Weights of a small model that answers yes/no questions on an image's attributes.
Model: 6.78M parameters, encoder arch vit, encoder norm rmsnorm, encoder layers 6, fusion encoder width 192, fusion encoder layers 12, fusion encoder norm rmsnorm, fusion encoder activation gelu.
Training: 3900 steps, batches of 48.
Rows from block 4 of the fusion encoder of a small model that answers yes/no questions on an image's attributes, named by matrix and row number. Rows with one number belong to one neuron. Each number is 200 + 20 x the weight over its row's rms, rounded and kept within 0 to 999. All counts start at 0.
After each neuron's rows are labels from the 100 texts, of 14976, where the neuron reaches its highest value: "tokens" is the input token at the peak. Only what is clearly more common there than usual is listed. The data: abstract colour fields from 500 small random pattern networks.
# fc1: MLP up (fusion_encoder.blocks.4.mlp.fc1.weight, 576x192), inputs 64-127
# fc2: MLP down (fusion_encoder.blocks.4.mlp.fc2.weight, 192x576, transposed), outputs 64-127

fc1.555,210,213,205,202,175,169,211,198,217,215,173,162,208,206,204,189,213,203,195,217,189,216,209,198,203,185,182,175,201,193,216,201,215,195,173,213,203,229,191,189,199,192,221,221,193,186,207,196,190,204,215,184,197,201,214,189,247,214,212,191,196,176,214,170
fc2.555,203,209,203,198,204,177,187,284,191,232,213,227,204,225,223,176,202,181,205,220,210,196,209,226,194,190,183,205,199,207,149,232,188,215,212,199,198,148,210,176,191,189,169,191,196,215,164,217,204,170,208,222,203,216,215,148,206,175,232,182,204,216,212,199
tokens: "mostly blue"

fc1.264,176,207,212,193,214,178,216,197,181,203,165,191,192,210,187,191,229,198,197,190,164,189,207,240,230,183,227,202,203,170,211,216,153,221,194,190,178,204,196,184,164,216,206,167,194,160,227,206,207,191,188,173,154,246,193,181,144,202,191,204,209,212,222,188
fc2.264,234,189,219,180,201,238,189,195,191,220,186,198,196,188,192,223,160,180,175,221,199,182,241,197,204,214,189,204,171,218,169,173,221,208,246,203,215,179,197,179,204,206,194,203,204,182,209,191,199,223,213,193,197,216,204,163,230,210,202,212,271,206,196,210
tokens: "mostly green"

fc1.78,219,180,235,214,234,217,221,166,234,193,197,197,192,196,216,209,168,204,215,199,237,212,185,190,206,215,204,220,207,183,229,230,227,201,225,164,242,211,211,166,190,192,176,244,209,193,168,237,221,197,166,209,192,183,229,194,175,184,188,204,210,203,215,174
fc2.78,201,211,204,196,131,210,206,190,206,191,158,190,184,215,183,197,212,212,203,207,171,184,204,205,222,185,232,183,185,187,111,227,210,223,206,232,212,178,194,191,219,200,198,217,204,204,232,207,205,202,189,197,180,213,204,150,186,195,200,191,181,195,157,224
tokens: "smooth"

fc1.107,185,196,213,212,222,204,212,213,191,187,183,226,202,163,197,176,241,220,178,196,194,214,216,243,207,193,207,179,192,178,216,221,172,209,176,231,199,153,222,174,199,180,233,159,209,210,223,190,201,196,201,194,213,201,186,188,187,211,192,193,172,193,173,218
fc2.107,226,191,195,182,170,195,193,201,206,199,243,189,207,218,192,206,183,185,213,213,190,177,215,215,215,265,203,214,239,209,197,197,214,178,229,202,201,227,214,215,211,215,214,173,177,220,220,197,202,237,180,206,209,199,209,178,219,224,205,207,249,198,172,210
tokens: "mostly blue"

fc1.573,202,204,179,209,168,208,199,170,168,172,216,184,212,191,199,197,237,216,177,219,194,204,220,217,220,168,193,208,205,185,161,200,200,197,201,195,209,242,206,194,182,193,193,221,202,181,178,219,190,222,182,200,193,244,184,231,253,230,215,217,189,190,243,209
fc2.573,218,217,208,169,189,220,233,230,188,181,225,207,197,220,192,229,197,200,226,219,201,198,211,192,196,99,198,207,214,189,175,170,189,223,211,210,179,127,211,188,188,169,205,191,189,167,207,191,206,199,208,208,216,207,205,211,178,216,222,215,236,212,240,157
tokens: "fine detail"

fc1.6,175,206,239,188,174,191,185,177,260,216,206,192,196,227,184,187,134,207,189,198,195,211,193,214,237,171,199,210,217,178,216,194,193,216,214,190,197,173,216,181,184,211,191,200,227,185,216,239,228,205,182,202,188,221,202,144,171,196,172,190,185,230,207,174
fc2.6,213,246,187,204,195,218,229,227,200,202,200,185,203,197,215,231,192,205,232,209,218,201,203,201,200,188,205,168,182,160,208,163,226,191,216,203,165,162,196,190,201,191,226,230,205,194,213,188,210,253,222,197,196,196,205,195,230,180,226,205,249,211,201,143
tokens: "smooth"; "fine detail"

fc1.276,196,211,241,205,192,193,191,205,233,186,180,173,191,190,203,218,223,215,165,180,193,229,210,197,189,225,216,192,215,193,244,220,222,194,211,208,205,202,200,224,178,179,216,244,214,195,199,176,220,232,199,194,219,201,196,233,245,221,223,196,202,217,212,138
fc2.276,213,285,210,221,206,220,207,194,186,199,232,197,184,195,175,226,213,193,206,200,209,199,192,214,188,150,227,183,188,196,176,196,181,209,172,165,200,169,184,202,216,188,180,235,221,197,202,187,224,182,236,192,236,158,192,234,232,216,210,198,188,208,234,178
tokens: "mostly blue"

fc1.539,201,175,183,190,201,193,208,173,192,192,167,186,187,154,173,189,246,214,203,171,199,207,203,192,199,203,210,218,189,218,184,206,226,188,220,201,231,195,186,192,168,204,194,207,238,213,173,199,200,188,198,232,215,203,201,211,208,207,175,217,246,216,216,184
fc2.539,192,196,198,192,245,161,220,228,214,166,205,193,190,216,220,198,190,207,189,225,233,198,195,198,217,228,180,178,224,190,185,211,189,225,174,212,222,200,216,187,208,197,204,188,176,197,192,200,252,170,249,211,205,181,207,221,222,232,226,207,163,196,196,189
tokens: "dark"; "mostly blue"

fc1.11,199,160,236,192,205,202,197,202,188,183,198,179,199,217,212,177,178,190,167,192,150,214,187,245,207,191,160,196,204,209,184,206,164,181,184,205,225,206,194,183,183,218,165,191,208,190,190,190,169,188,191,199,227,213,195,209,188,176,191,214,218,207,183,157
fc2.11,189,217,199,160,215,161,199,257,189,197,215,198,202,173,206,200,212,211,214,171,182,195,191,188,215,208,121,164,202,193,199,190,215,221,239,233,204,210,220,229,197,198,201,191,208,197,210,203,189,205,210,210,203,185,198,245,228,203,178,206,189,230,203,193
tokens: "mostly red"

fc1.380,193,226,224,212,207,183,210,220,198,230,217,211,216,190,209,177,225,200,201,198,161,198,214,206,194,188,145,158,206,196,192,180,214,174,215,192,205,197,237,173,221,222,206,205,225,168,187,194,206,208,244,208,216,217,211,188,234,218,189,221,203,217,215,226
fc2.380,163,202,179,147,201,202,215,188,183,190,183,231,211,182,201,211,210,198,215,207,207,195,167,179,191,191,136,216,186,210,202,185,178,189,188,201,192,121,196,209,216,206,195,212,194,202,214,197,196,170,242,204,201,215,222,173,155,214,193,204,224,220,231,175
tokens: "dark"

fc1.453,183,218,202,180,173,189,179,237,206,175,195,152,166,221,190,206,207,211,178,200,204,208,222,187,231,200,224,203,211,174,202,200,197,221,183,212,194,200,184,198,174,216,195,225,196,163,228,208,219,183,206,218,205,195,183,166,243,225,222,185,186,190,180,163
fc2.453,218,216,206,237,229,221,201,208,203,221,249,187,200,136,183,183,209,191,226,247,185,192,196,194,228,160,238,186,215,189,161,204,217,212,193,201,230,125,172,183,196,203,216,187,194,185,181,184,210,173,198,184,198,192,175,235,207,223,194,200,241,212,210,230
tokens: "fine detail"

fc1.127,203,204,205,219,169,215,179,194,193,174,206,207,188,203,181,176,225,214,200,192,240,208,195,224,227,198,209,203,217,196,192,207,204,207,244,189,203,186,215,191,191,187,201,225,212,194,198,160,194,192,199,175,163,207,198,239,251,229,225,168,164,216,228,151
fc2.127,235,275,194,202,239,235,236,149,191,205,243,203,200,281,203,230,169,237,192,220,189,188,191,205,190,131,225,232,198,205,167,210,204,180,176,176,192,181,223,193,208,189,203,241,193,208,210,200,203,212,230,196,230,192,190,256,219,210,205,201,239,194,221,182
tokens: "fine detail"

fc1.492,211,202,205,179,193,220,218,196,205,183,227,185,200,195,204,186,206,197,223,171,189,182,177,209,197,176,222,192,205,185,250,223,217,229,196,205,187,209,212,151,209,217,230,205,199,227,226,152,246,198,165,182,212,216,183,146,157,210,167,192,196,192,187,157
fc2.492,229,190,209,214,213,247,211,239,193,176,205,175,192,194,209,190,199,193,207,229,195,209,195,185,174,227,177,214,209,218,154,182,175,205,210,233,203,209,231,200,202,195,220,192,219,183,166,206,197,205,182,212,198,182,205,178,215,211,214,195,264,192,203,214
tokens: "mostly blue"

fc1.38,194,210,223,211,203,199,195,199,199,184,158,152,190,209,188,204,218,214,168,174,195,210,235,220,211,200,219,206,226,164,233,238,208,191,208,221,211,197,183,210,189,189,191,212,197,160,174,166,200,195,195,204,200,156,185,219,220,228,223,169,186,203,187,154
fc2.38,189,268,197,239,170,218,212,199,205,241,237,193,187,203,179,194,180,177,187,213,197,203,217,237,182,167,205,179,183,187,131,200,207,206,197,191,192,153,232,202,207,203,220,206,218,225,190,199,214,187,226,202,231,189,216,207,203,205,199,182,232,216,188,212
tokens: "mostly green"

fc1.43,185,205,167,216,199,224,189,153,161,176,201,167,203,217,211,216,187,202,212,215,219,190,199,192,208,169,198,173,188,222,190,172,174,234,197,193,194,161,221,184,218,186,195,209,201,208,230,215,223,189,196,189,230,215,181,201,236,189,211,183,185,177,200,188
fc2.43,176,239,188,169,227,191,178,219,227,219,183,174,225,219,192,202,189,203,219,192,192,189,175,216,192,236,168,235,160,196,219,180,196,213,200,187,197,200,218,205,192,207,190,232,184,241,228,214,224,192,194,192,210,200,217,243,167,191,183,178,137,208,152,173
tokens: "smooth"; "mostly red"

fc1.428,199,205,219,186,191,214,195,196,226,159,234,174,209,192,207,171,211,211,214,178,219,180,190,197,190,189,227,183,192,178,257,211,203,236,179,198,193,198,211,165,195,182,210,196,206,252,229,164,233,205,157,187,216,219,184,143,159,208,169,190,192,205,180,177
fc2.428,205,169,210,196,175,260,198,209,213,205,168,189,199,207,208,204,206,187,217,214,196,226,206,193,181,212,180,210,192,217,130,196,190,211,207,216,204,217,234,183,185,209,210,180,219,159,186,208,196,194,204,205,203,194,190,147,215,203,194,186,249,192,191,232
tokens: "mostly blue"

fc1.23,216,196,217,177,191,197,222,175,215,208,193,202,230,190,159,171,222,202,160,205,248,193,221,225,217,202,222,168,184,184,164,186,212,192,184,209,194,209,218,182,196,195,222,193,193,226,217,242,197,185,178,175,208,240,191,175,183,183,226,215,204,215,174,204
fc2.23,204,217,180,224,204,158,184,196,198,186,191,219,213,218,208,190,171,183,209,178,178,207,194,253,187,196,195,214,215,215,256,233,159,222,201,185,219,193,217,214,204,195,194,183,198,191,222,196,218,189,177,205,195,190,215,144,195,243,199,187,181,215,164,204
tokens: "smooth"

fc1.421,190,179,198,201,202,205,219,160,220,200,207,199,219,210,169,196,229,206,162,183,215,203,202,212,209,193,219,169,173,207,126,207,176,167,177,207,189,221,194,167,206,195,230,193,219,222,224,223,202,172,194,201,212,214,189,189,202,203,217,215,205,213,162,223
fc2.421,214,172,192,226,195,170,216,211,208,178,240,207,185,194,208,201,176,201,215,189,180,203,201,226,197,180,236,195,221,202,245,190,164,210,164,181,197,212,218,192,177,202,167,199,187,201,217,213,199,202,152,205,165,189,224,144,228,219,185,160,215,211,162,207
tokens: "mostly blue"; "bright"

fc1.288,200,159,221,208,213,187,209,248,184,190,220,205,186,224,188,191,217,210,184,177,141,202,191,213,184,207,174,190,193,207,199,208,212,212,223,181,215,203,202,165,200,200,197,210,191,220,172,178,218,214,217,208,244,211,201,238,214,244,185,214,203,209,168,170
fc2.288,183,247,207,163,214,183,201,194,185,171,216,210,212,205,176,208,217,195,194,186,180,216,180,198,217,178,169,217,198,177,170,217,201,186,226,223,178,177,202,213,213,207,193,215,206,189,224,180,192,170,227,216,198,222,206,217,184,208,204,182,204,212,272,214
tokens: "dark"; "mostly blue"

fc1.245,184,198,183,179,215,217,193,215,185,187,211,199,204,186,195,209,200,214,202,196,214,205,169,226,174,198,213,174,192,180,234,230,180,240,154,203,211,207,204,153,200,181,230,199,217,213,218,186,249,193,172,196,214,205,194,166,156,194,184,183,198,205,186,190
fc2.245,183,175,210,186,178,242,199,245,208,173,236,202,190,174,200,198,195,189,187,205,202,213,189,204,225,240,169,235,188,176,141,197,205,214,219,232,215,183,222,206,203,222,223,218,224,171,199,206,173,171,208,194,219,230,194,198,212,187,200,166,231,213,200,223
tokens: "fine detail"

fc1.459,188,204,227,206,215,208,191,236,224,173,178,170,184,206,179,198,214,217,193,193,211,192,227,211,200,199,227,208,214,172,213,232,202,217,209,233,202,189,184,209,182,200,205,246,200,182,193,176,193,206,200,211,182,190,192,222,246,234,232,172,186,205,202,151
fc2.459,197,290,198,216,202,215,215,182,201,197,209,185,187,181,205,212,205,185,190,207,181,197,213,237,188,170,241,198,182,168,147,205,196,183,187,184,207,174,175,197,209,188,215,193,229,194,167,201,227,164,233,182,213,176,195,203,222,227,192,194,222,207,214,194
tokens: "mostly green"; "mostly blue"

fc1.247,198,191,183,210,214,189,182,203,187,196,164,197,199,182,192,201,219,223,162,192,171,207,221,234,212,209,231,193,169,180,190,229,180,228,142,233,208,184,194,186,196,190,215,165,187,202,225,197,213,203,198,169,201,225,183,152,217,207,218,196,192,208,163,215
fc2.247,207,186,154,200,183,191,191,215,210,204,190,179,217,195,208,193,216,189,222,221,213,208,236,191,187,220,208,199,191,190,208,191,224,182,232,185,200,183,234,232,189,179,214,187,200,187,204,204,180,218,190,207,196,195,189,115,148,233,201,193,237,219,195,192
tokens: "mostly blue"

fc1.356,186,216,209,195,197,182,197,201,196,199,187,197,198,211,193,222,191,219,187,220,194,221,201,246,218,200,222,192,195,182,232,215,149,245,190,218,214,159,226,175,192,226,212,180,193,177,211,198,196,193,209,184,176,223,198,175,162,210,193,183,195,197,180,188
fc2.356,229,229,223,202,179,223,186,199,190,211,227,197,205,168,212,203,154,191,188,209,193,165,214,215,202,178,198,205,173,178,114,177,219,162,208,223,221,221,187,195,217,187,223,201,225,214,240,190,206,208,198,203,220,210,205,144,186,201,208,198,260,212,175,190
tokens: "mostly green"

fc1.490,207,203,189,214,192,193,212,223,189,198,212,193,182,214,204,215,231,197,186,214,184,208,196,190,189,233,200,209,203,203,226,219,277,218,216,183,184,197,227,180,176,168,192,203,197,212,170,216,222,212,190,212,208,199,191,250,229,224,214,211,220,185,198,178
fc2.490,210,249,204,186,225,193,205,169,177,223,252,232,206,219,174,201,200,194,196,213,193,217,185,189,207,164,203,245,199,171,172,179,196,210,216,210,190,187,187,209,215,184,200,206,192,168,196,162,219,189,242,212,226,187,197,199,192,210,230,216,198,218,249,186
tokens: "bright"

fc1.50,189,184,197,207,210,198,195,202,173,218,166,207,222,188,213,198,220,224,181,213,178,192,223,247,195,222,241,198,191,190,190,230,178,211,128,225,223,184,228,204,190,165,220,164,188,194,225,179,178,187,219,183,204,204,169,184,171,195,215,202,188,189,178,224
fc2.50,218,230,196,184,187,177,194,219,232,210,204,179,199,185,182,192,183,199,214,183,200,196,244,206,203,185,216,180,166,185,172,187,212,184,228,184,245,187,209,211,191,191,224,188,222,168,213,199,170,237,212,191,207,205,220,122,181,220,209,186,209,201,209,210
tokens: "mostly green"

fc1.71,219,204,195,200,199,178,228,222,189,218,211,181,190,159,183,222,240,169,158,157,214,206,209,222,205,205,203,197,189,191,238,229,183,206,176,190,170,187,188,143,188,161,192,180,185,204,240,166,224,197,169,193,236,222,187,167,183,181,170,190,205,182,194,201
fc2.71,220,187,186,198,201,220,204,175,194,187,241,187,212,224,212,190,150,195,208,189,169,206,193,184,185,206,224,220,208,208,143,170,212,192,226,219,201,225,227,211,203,207,214,211,192,184,182,181,221,218,186,205,194,201,177,194,224,229,206,211,232,187,172,212
tokens: "mostly blue"; "bright"

fc1.231,186,203,213,194,203,204,195,194,188,202,174,190,191,170,205,217,213,208,164,197,222,222,194,203,198,175,178,208,209,190,173,195,214,193,248,202,194,208,197,198,173,200,197,225,195,193,177,186,163,229,192,178,199,234,185,223,219,190,184,206,184,206,212,187
fc2.231,242,220,204,180,187,186,211,218,187,199,205,207,219,242,203,221,189,207,204,212,199,225,195,191,175,152,192,218,193,198,174,186,219,198,204,205,198,129,236,203,202,166,202,213,196,191,177,174,199,199,246,217,193,190,224,201,208,196,228,207,200,205,225,191
tokens: "fine detail"

fc1.315,198,175,231,232,184,199,178,214,198,186,188,206,203,215,197,202,207,234,183,178,172,207,198,215,192,236,178,177,197,201,217,213,219,245,219,178,213,187,209,179,164,183,207,176,192,208,190,183,240,185,179,201,187,185,199,211,247,221,237,196,173,211,178,188
fc2.315,186,233,226,187,193,186,222,182,171,207,221,207,206,230,186,197,244,208,205,191,201,216,186,175,216,210,179,190,190,178,177,202,206,198,211,213,234,159,197,207,230,200,185,179,221,220,162,181,205,178,207,207,188,228,204,219,227,176,240,184,195,196,243,202
tokens: "fine detail"; "bright"

fc1.19,221,198,213,207,205,204,188,185,270,206,182,218,195,186,201,189,153,206,198,186,252,204,180,201,210,195,213,200,203,168,247,212,234,226,269,169,189,227,191,193,191,170,183,216,197,180,211,169,200,191,173,229,201,221,215,200,172,210,183,195,203,201,197,197
fc2.19,215,238,211,195,145,178,212,177,186,177,158,194,228,243,200,211,189,218,206,194,201,193,233,218,197,172,190,185,196,204,115,227,209,229,179,220,204,225,215,194,254,218,210,197,225,193,201,192,199,206,216,200,187,193,217,191,192,190,203,179,170,186,161,198
tokens: "smooth"

fc1.377,203,223,225,195,182,192,188,212,215,196,189,187,200,222,192,186,203,212,191,180,209,231,227,213,190,202,232,208,221,181,201,205,191,199,231,208,204,199,183,187,182,200,216,234,213,180,187,184,225,212,190,195,190,207,180,233,233,229,230,179,174,196,221,160
fc2.377,200,276,227,226,194,223,217,191,187,190,249,201,214,207,164,224,177,198,204,206,184,178,195,183,180,144,225,184,197,178,151,182,183,191,180,166,187,127,214,182,192,204,204,220,221,182,187,195,235,184,245,206,211,169,204,240,231,204,211,197,247,205,230,201
tokens: "fine detail"

fc1.119,203,198,226,217,204,198,208,177,212,193,190,193,206,177,224,218,174,207,191,204,226,202,181,187,199,212,233,201,181,196,214,218,235,207,223,171,238,199,209,222,204,188,168,216,229,192,191,174,219,192,172,220,196,209,171,174,171,215,176,186,193,185,199,192
fc2.119,204,234,195,194,172,218,210,178,203,209,160,175,193,210,194,188,257,198,210,191,184,194,200,236,187,186,217,193,178,203,117,164,232,223,173,220,229,144,190,196,196,201,209,213,204,218,234,192,199,202,174,170,195,203,198,192,168,209,208,187,210,220,163,195
tokens: "smooth"

fc1.371,201,210,222,184,195,161,159,177,248,195,171,228,203,203,177,203,174,212,187,220,216,215,216,180,199,181,179,192,178,179,222,220,210,205,202,192,217,198,180,200,182,199,180,206,202,181,193,220,190,183,200,215,188,196,225,165,170,211,154,188,190,178,211,186
fc2.371,205,194,204,201,140,213,201,209,204,203,204,188,183,202,240,237,223,208,214,222,191,203,212,204,210,205,176,178,177,213,151,208,204,219,181,200,200,214,209,205,219,208,234,207,212,198,217,207,196,222,197,216,205,201,192,147,190,204,221,180,195,190,160,177
tokens: "mostly red"

fc1.456,195,173,211,216,206,195,180,197,182,192,207,195,204,202,188,190,220,178,171,210,158,200,208,230,194,202,177,200,208,198,228,211,259,183,242,191,215,224,190,187,189,195,199,229,198,209,177,204,214,221,189,206,214,196,178,247,183,216,219,210,234,210,207,185
fc2.456,202,227,227,177,204,192,213,253,151,173,219,215,212,216,211,200,189,213,174,204,192,200,199,133,206,170,153,195,203,195,144,186,172,211,225,230,181,157,208,187,226,204,180,202,197,187,191,167,199,167,228,192,215,175,208,204,176,209,209,219,173,205,246,193
tokens: "bright"; "dark"

fc1.325,207,228,223,195,156,212,210,202,215,209,218,176,202,179,192,178,182,183,174,182,204,209,206,181,221,188,212,219,208,184,176,211,229,199,178,215,200,203,232,199,186,230,211,220,216,173,200,200,222,212,188,205,212,225,192,199,224,229,202,205,194,203,217,174
fc2.325,213,217,183,200,195,208,219,211,187,210,242,213,211,199,205,221,228,193,198,208,237,217,208,174,177,150,189,203,207,187,201,195,207,201,240,230,183,129,196,189,208,174,211,187,213,167,210,189,198,163,190,220,197,201,192,216,217,218,210,222,249,223,204,175
tokens: "fine detail"

fc1.287,200,153,220,215,196,198,206,222,191,174,224,196,199,200,189,176,230,209,179,182,180,198,195,216,184,244,190,197,188,203,213,217,234,199,231,193,217,199,187,166,206,202,214,209,178,184,195,204,226,194,230,191,236,223,185,225,204,231,212,193,213,210,178,192
fc2.287,190,236,201,153,200,210,191,165,167,184,215,220,219,205,204,218,206,227,187,206,177,226,174,196,201,166,178,191,150,171,152,204,205,187,208,228,194,218,171,195,226,192,212,209,223,184,190,171,210,188,248,193,206,203,199,202,193,192,191,213,203,206,235,212
tokens: "dark"

fc1.291,191,217,246,206,180,187,180,221,212,176,170,190,183,220,188,188,207,206,168,206,213,200,220,227,190,203,216,219,225,173,197,210,200,222,242,206,205,196,179,214,196,206,197,237,205,183,205,166,224,196,184,185,188,201,167,234,245,222,243,183,165,195,201,162
fc2.291,208,279,200,213,196,221,209,155,162,213,233,202,208,217,168,199,208,190,196,211,200,182,199,187,211,133,254,215,206,182,151,182,192,189,188,178,190,138,210,181,194,205,190,199,195,206,170,192,215,186,224,196,203,189,174,235,202,191,194,200,237,189,209,190
tokens: "fine detail"